config.toml
encoder_arch = "densenet"
model = "contrastive image-text model"
dataset = "views of escape-time and Newton fractals"
train_examples = 72500
image_size = 64
crop_scale_min = 0.8
horizontal_flip = true
translate = 0.12
tokenizer = "word"
vocab_size = 29
loss = "sigmoid"
embed_dim = 256
encoder_norm = "batchnorm"
encoder_activation = "relu"
encoder_depths = [8, 8, 8]
encoder_kernel_size = 3
encoder_stem = "deep"
encoder_growth_rate = 32
text_encoder_causal = false
text_encoder_width = 192
text_encoder_layers = 6
text_encoder_norm = "rmsnorm"
text_encoder_norm_position = "post"
text_encoder_activation = "relu"
text_encoder_mlp_ratio = 2
text_encoder_head_dim = 64
text_encoder_fused_qkv = false
text_encoder_bias = "none"
text_encoder_qk_norm = false
text_encoder_parallel_block = false
text_encoder_dropout = 0.05
text_encoder_inner_norm = false
text_encoder_moe = "soft"
text_encoder_num_experts = 32
text_encoder_moe_every = 2
text_encoder_expert_mlp_ratio = 0.25
text_encoder_slots_per_expert = 2
text_encoder_shared_expert = false
text_encoder_positions = "sincos"
residual_init = "zero_last"
optimizer = "soap"
beta2 = 0.999
lr = 0.0029
beta1 = 0.95
shampoo_beta = 0.95
eps = 1e-08
precondition_frequency = 20
max_precond_dim = 1024
one_sided = false
adamw_lr_other_params = 0.00075
ema_decay = 0.995
steps = 12200
batch_size = 256
epochs = 43.1
lr_schedule = "cosine"
final_lr_fraction = 0
warmup_steps = 610
weight_decay = 0.04
adamw_weight_decay_other_params = 0
Rows from block 3 of the text encoder of a small contrastive image-text model, named by matrix and row number. Rows with one number within an expert belong to one neuron, the router's apart. Each number is 500 + 50 x the weight over its row's rms, rounded and kept within 0 to 999. All counts start at 0. Numbers have three digits each. After the name is the row's rms in percent of the matrix's.
Before each expert's rows are labels from the 100 texts, of 14848, where the router gives the expert most weight on average: "tokens" is the input token at the peak. Only what is clearly more common there than usual is listed. The data: views of escape-time and Newton fractals.
# router: slot weights (text_encoder.blocks.3.mlp.router.weight, 64x192, trained with AdamW), inputs 0-95
# up: expert up (text_encoder.blocks.3.mlp.up, 32x48x192), inputs 0-95
# down: expert down (text_encoder.blocks.3.mlp.down, 32x192x48, transposed), outputs 0-95

# expert 18
tokens: "tricorn"
router.36 095:545542530522509458435430506533468603563535554520519522468474580476470510525457546430481456463496486527460451444508518502496462429476422535432498585477553518583539424452581521450416478539512426627564521592474436601587512430458439504543436470520494464498434448514422555540496445439474561459
router.37 097:435590471469427562482505527598566561519485473471420462481586499595483513520578488486455529479548490511500496546424434467514591445491519472483523606569505550449545438470544520464454553514518535542487480573513484521468461417453448419506477445566424511418479485487493427494437448489574525530
up.3 083:372511467465565536472460416506440489543427441566502535509527585481528491487475429411507501554560447461500505452453394485497491469533552584456430458558531381439457460503514469528436424535556493468567594532520449549556535515523510448435525476483482477478432381558505549590570511534485384520
down.3 100:581446490504415570501541570507445463437549558529511507528390495513510530488554568452488566570477453550512550570519529505425473443394451568518571535642426521613488498533404439455531583482544537443415481548511534486460539462526474594603520478450572518475515517509437537487532455582403489461
up.4 090:534459421489447473402400401474449523531425445487502442458558515588540507570466572473496604554540516556454571549432495414597428455491512493594510550536578479548546474474463548438494566432487491504436443546411459520458476460553581565472454474512488588550489507541561500430470421579452508499
down.4 106:476482534609557596472527561502523547525503526520522521607437481488441425485538558512467467507413429449542431414564510586464561445490545444537516506536493541477509387547490528575443524542516474454544535384580469572474475619537492484522459597466444508502433478488434495579516518469542478389
up.5 079:481459461602532561477472512430463481563551517553468419492463475503484503518492502450428515530437449495432523449431420610484504529573449554466512466580529514479470471528463562529460532582532459499441436583397528541479465623542465521510602486463587597381499582562573492485478456513489469588
down.5 097:563534501414475539523498526589455514471508531444453506524496443552533421496523507540506554549506496560556525433531479498481367451475462465468518518563488428606574426561500431482526505389534528543431592401524471519525572477491584532561406469488569487436510381501436581520458477480431370480
up.6 119:622469446461461566491440485533491561535482454476442559453532524531598467491462496444543467547464531572554459491418406502596536452490579435553525471506559538556529556535505556552526534515575583483585391455534452555433568452508503487460452414480535553449396511500497445578449562570539418446
down.6 116:329448510547528407531448452461545459498555483534552475566509544470498474454483479471570446422461482517491505513507581461500526562557529453565424462427519549488536521454505494514421483472504483462497552619515541465474395518432534508472545569557425496597519544501573579531485530460524610504
up.7 114:544578476592505536531504466503457479505553611509546428475479458437441522482519543517478536447553497435477552502518488542477498551500491451431488470588407427444432408465503485395569587548426406558431603436501530485448471498519537505543502517531449348452610494451452498449516521515460485580
down.7 100:445398469472534483476462516498506537597415517472487491520546577510482499490505439400447513547468598559546477514521567518499530403509481519460512518526501478595595406472457504549376439432589446477475512507464486444545546475414498488525472459532514554376374500574522509501522472441452566482
up.8 090:462540442484545549484477387515434503535516614539509419522461512489412476550482500421443632506470458396470499437435498580446418448549488503494493512530475447468514430506505504448494492466448400575377546440424547433457484572545525548514483417575577465384488456493445433531439467513507402528
down.8 081:391432523484577377537546532382539479470522494487500469483557506445475488507489508483573501532424472462496532559521472553521504581500608551473513551455480583503527563417507491524453472490487577482516490556429515491561546456555456514485438513523555520560467557518560489456461465338574470579

# expert 17
tokens: ","
router.34 096:483465604451465459458498394519462535469476584493505498455570459503540454500544505386434457485496498562424421418469518561458530531532547514486583520447470481490556454515480514497474527526478494466477518552537485546464459436533553590469539521508439517402407480474422506464484571441471547528
router.35 091:410503511556438541547530564535566489538520571592437546411464486541446374512486505525456413527491463537495484543477470539461517449530531512416561481555451487524519468506534478467465516464573549525512550535537521516538523559467480507545496526469481405431381548472498557451540468433487487461
up.3 076:664500461523419527569415400479511504452504490533543483448449476567482515487402481565474536554382490539474464448432412469522513478452483552478601521526472479508513471570531437571459459511544524516442530395492440541493510594557512540480483453445465461438494548434539482435528469520568424478
down.3 088:497517516468453585556508554504511461549464476485465494518450552570470487518524487477493474376387524502436503521567534530492450519456607452498471565418515418580519586528474490498424566528457475537514434544409464389513451528502471560542479534569546525575395574493527508531462527546487528514
up.4 090:425474514438484465542423431477531472502444404542519517406485511599540500483459549411539507544480478511469418527482430489533596494494539474551529417479546505529416566474485499572513516534440565513618514415524469560467596470543552506523466473467625532563526471493530506499520494616508458456
down.4 086:524425590484555560487463608496588492565471509434456531519480533472451480481534491583491387432484532442558598493452519543438497501455605482497550532435489487491571462501613487510476497437543513466476544515470553556558404587467440537430527502487498481453429482519452517500573473528504480550
up.5 066:468491424529507509497543603435520516555587484487453446449575475445511604557581413525485440444582497518486470519470450514433470534503409535445410489448433570519565488518542509425552484484484485531442435477485397549495492588500523461539589581509517364412533514556476551471472464512509409615
down.5 083:465480495502454465495471498524491530438449363476460532527425543516493552472575458545528508463447456508451562365481465499506515478499620439524527504559554570458521555583551552549527511460486491448509482563539442522523376570561471516343494516528458610469490482515553521481539478543475562442
up.6 080:530576518549434448585490429491545512475552478431500481505528421456537341527448491497452466533472525519431581521484483488425461534527509589511474528491400542479569479525513477442522554520484557511507461517558467548520524577415533545626558490409607472566616531414440558462451447575542513572
down.6 081:491467612434507556491462547456504488502501447544449520381442422461401484489489475512486572467584470425485510547518426485578466443474451396507549398483475463476449459546472461420520435595510511469558392438453456449467483500496532470492465524515531484502436529493538442462542539578486485516
up.7 095:475551473545497551480526468445515568499518561489499462478508478437495502517514377583453470375535490422475474478439478466491388500518445510422424549597561539389527478573563514397403534487469430605366436522464464540586472519504489515481527522555504466413483499528501535590433415478484481550
down.7 097:526546495542510561528512601540545510531476504575480469541490503562393497521533464561552556468473503513435506495365478474493554530538591484532437537495472516527415473526424476515497487404449560529579483537509463473541475505410511467424573461526513615562450515430490578519529512484390551424
up.8 064:515495481525536560476429492637455435431553473487461507528459474453455504537534505572404387523522511479504459512403427436470529534517386461430561478507440536451498532476507540472583507556492524479543417493509521516475422531460513521563534512547513517456500545479459474431535526423505493531
down.8 072:499418451418530500576502499522475439420605510577510507537535538427465509485426510518466549491547475476570478408532518455482523502512567425518533540493490529580486561509509472610560536472416522528443482417481534437485435503530559545532430574536433445464599532555489549507559541484467454510

# expert 9
tokens: ","
router.18 101:432548459419570605498522529494561563530521481516498591477499570602578444596519505538486424558571449569452470419487557486421502514525580548528553495581570542425538423554516543432460565530518549471580465510437508582476526490417518429458537486513452462390411450548465500465556536389591463427
router.19 104:402458491448503527450500538528507584605521454499412491462481547513492388596623453527529536517565450468503467534465516444473500567443529519531488600523513527472530403436487496484499535526565544518462443530566487555481473499461557441527506427509403479416449530490493544544444495502569563497
up.0 103:522490534449486452528420483453426585460532422427491551489506448516542509416550491485567549517517535496564454500485514580534471508491573476476584453503527487507495399523453468544490364524482442477513458480570519501506501461558494409489511516554377540517453460370507496456472439537471521422
down.0 092:507456352484530425515576445568564559531488521484477380562450512539483492538442414538461503599476461479465515511519486518443536457426464498463561470531587482468408483520514458488498603484476548445449510514631562433469526514370426495488454490539468584561582563456433577495559459451549416562
up.1 123:471458573497483672525554514566446493496478489501420487615341481500439584457453504537412561526451511436459585487501544583539385513491475491417557529467474556531494452447563428530615546486451473485428464451524594471543500560547434498538475569438520500464543535567484531496419467511513479533
down.1 108:571529477559514450500525490519608498443583556439623496381494512444500465513481571512540437456556450489428545519448574463479543537517536435528438428546528473540499545478445494479547437503497560524532386504474532482426507426554445453533471482506422527532501535509588521439571519478351484562
up.2 068:493476545492448540486544606557524544567542423501497538447391494488418558505461553527470493402571489443482511525498473543567501530533476543533471538520502502496390550555596405505624495424520428528484571450385517526513443466565505484601501512467436526493548419506487594487474498447530444550
down.2 083:452418490458512502452456493515474554392592518520558466497501527497497510468536506594478497460426533443471474470539630549515442459540484486484511464533493543537489568449520555503605478642493500432522523557523408499444559480521552472577560557442447496553483550445546526496469553394484535517
up.3 106:565537524475488513505499486560495446466524437456590446463515487445429620497505545556428543369491448399434494510425507537554464539439533476460488540500465483474441479478505517386610441589433449545404523502444439490471481598573577515477387585503508457581538495514561571497545529441462514488
down.3 106:431439545521497494523449530347481526609422470473462562447495524587586524426486495471470406518431503525513450544476439559485502482527461426437535491485485484573559505524426557472467503395481526537546430538448467478513436564563439514476491412436434597479429553570396515532535432431488484501
up.4 107:576589555513534505488473496547534506539420457486481523511575451408483415460432510449466484569526490553537472493520508490592527577525543464545447441423460581536453488505487438531471527428501469539475481389510465490491552421496480424470465574502468444523440506498446539557497378508554524555
down.4 101:447396570471509476487482514528479395546528514595567526576559498459538546444457387473449474487464574511520522527465576606432450411410434545491590583499520440497533618536492503461434508567532520489529529592466508498486443527487542558549505514486498508491498516431497424491496641471458445489
up.5 118:570462486585539555601505526453479470477433455522540431573506533494439461529490515564475464426498429471493490437455558566527561493521540401508430508548497513567453471499596530615534487505518467452621430525458440511461433507493550519515502491503599466487461530580541560559510473447417502487
down.5 126:591444430493470509534489522549463500541558585565523498448555443510505497437488447463568484610547516519552518490554479541511446539564433468531434468510442544433486495470461504422542504500568491525450605497550541491488547384412572451466505508464556450553507511527403501498528489510589453606

# expert 13
tokens: ","
router.26 100:467509479496537580433502502498509603570536462514422521433427478554509527587583534420504465475566506540489468528493493512414502510529543437527462527541529547463495416492449546576412584406494554482581493561600440564490554437453509549502442496457410456511512490444465434472425461440460484474
router.27 101:439439573492443477507421404486492588535486498507444543388565506616548459533598549455435509453506512580500376553482530496528558475512491513565520505551500435440474515415510548546413547524580408508609411531437508573540529484420425487522556444479482552404436516519527531506435481405492474410
up.3 096:490597502392453390442518549552509537464556539523502458492477488440549534450522461565458527518410464459556608429477412472545513534537533525491523541553590434468476453521452474459441572539439484546423489555486538508561584603487556566515414440496511458516431467459489593507460515529522503502
down.3 083:484599481556485558578548422493541493529418506550495517550493478531522544572512412480520397514565506513490553484473462502468559456576518505570537421445490655521520357509514493506464512407456503525546499467597353516543468518459551434472498455575565476511474426549508511500492415564524446557
up.4 064:533510494533531396381511498521513518407582508534590474479406484454572470575529534544523525504576451506450535492553490448429475495624513413524553611555451457498584491522529454537439442487415450544556524527614590469525484461517581520524489439526482523568467477541508540499392520449564583569
down.4 091:445572521421458472451389536480550458482426551533441559366444479465504541615491480432518446420443494489523554422529514481511566463489558526560528567443595513543528523438609545533461540468485443537568483503519529458558497552504476517496493436488456455409488468483488527533482447397504445374
up.5 070:534441528454492363544431431524477480507460494511468457448465473486358526524426548438534505551429456481532479468505436517473538478458527558484496447533583512547520521525521443541557530542614563360484540493443529477453455419541483517580546590415623522526466448486415526431514510491505554491
down.5 090:487474387430506378473543480450465467466501443449457449536479483473504537444466480486566491467552479414557610515579600541472505452470576503508497491547473510500547499541469485471555460548501479520431514466549443415487489434406527424506605525466504544522509440525528503533570545495577536625
up.6 101:495436575503495454551495482479413480570573499463485423532421502561493584570465431556525455495458548471520470599566510569528553444572474461482420479564369531579468494371512550467498537525492443504510525439407499493476485468442502419608462463540531476443585476480492545497554548492469428553
down.6 126:465487420603444605492560535470558553517445457528453549578524542574482510522525591410456477555503427558487506384483542524377473550459471476512613532450547500389446503469450480557478518447562584421461508511469501520534554536512493548446515572507395559615445534491576515423523496496543493458
up.7 090:439470558515560438520575567409496518445444458420491516521603488514491490396557539496527486502496462602493551367388546471485570530457566447459449580512477550441488477444513475498559498491562483477434527520453519491499512569532618657408464430453591510583479472424560530422460528518536566486
down.7 084:543503466469493582429530492523538516525471489525467553498503473516479460563487423463553481510447467411476386548554476528580476582537506505471525457469531519533493523610462431538415427459430600513590383471588570479440554463479400384481454503545520479485475556471471549448516574597482551499
up.8 097:496500486433551565504419405506482480481421644560480521522456464486547498481472438472427542523417512563493537364505501499480502438456523469494639502504549463477519451561545464491465576536481486541348599493522506438579448548612485611445470551441489522539508471471494560561522532549573442439
down.8 095:529431460555481518503584627438535501488522453449446548554439560464469446476406565511577538512493513442509485640525503480530442539545505547518425490546471525477458423516542550514479446396448513440535494496434534445441536362471501415573509483484527482468568428528502575477590537526463530550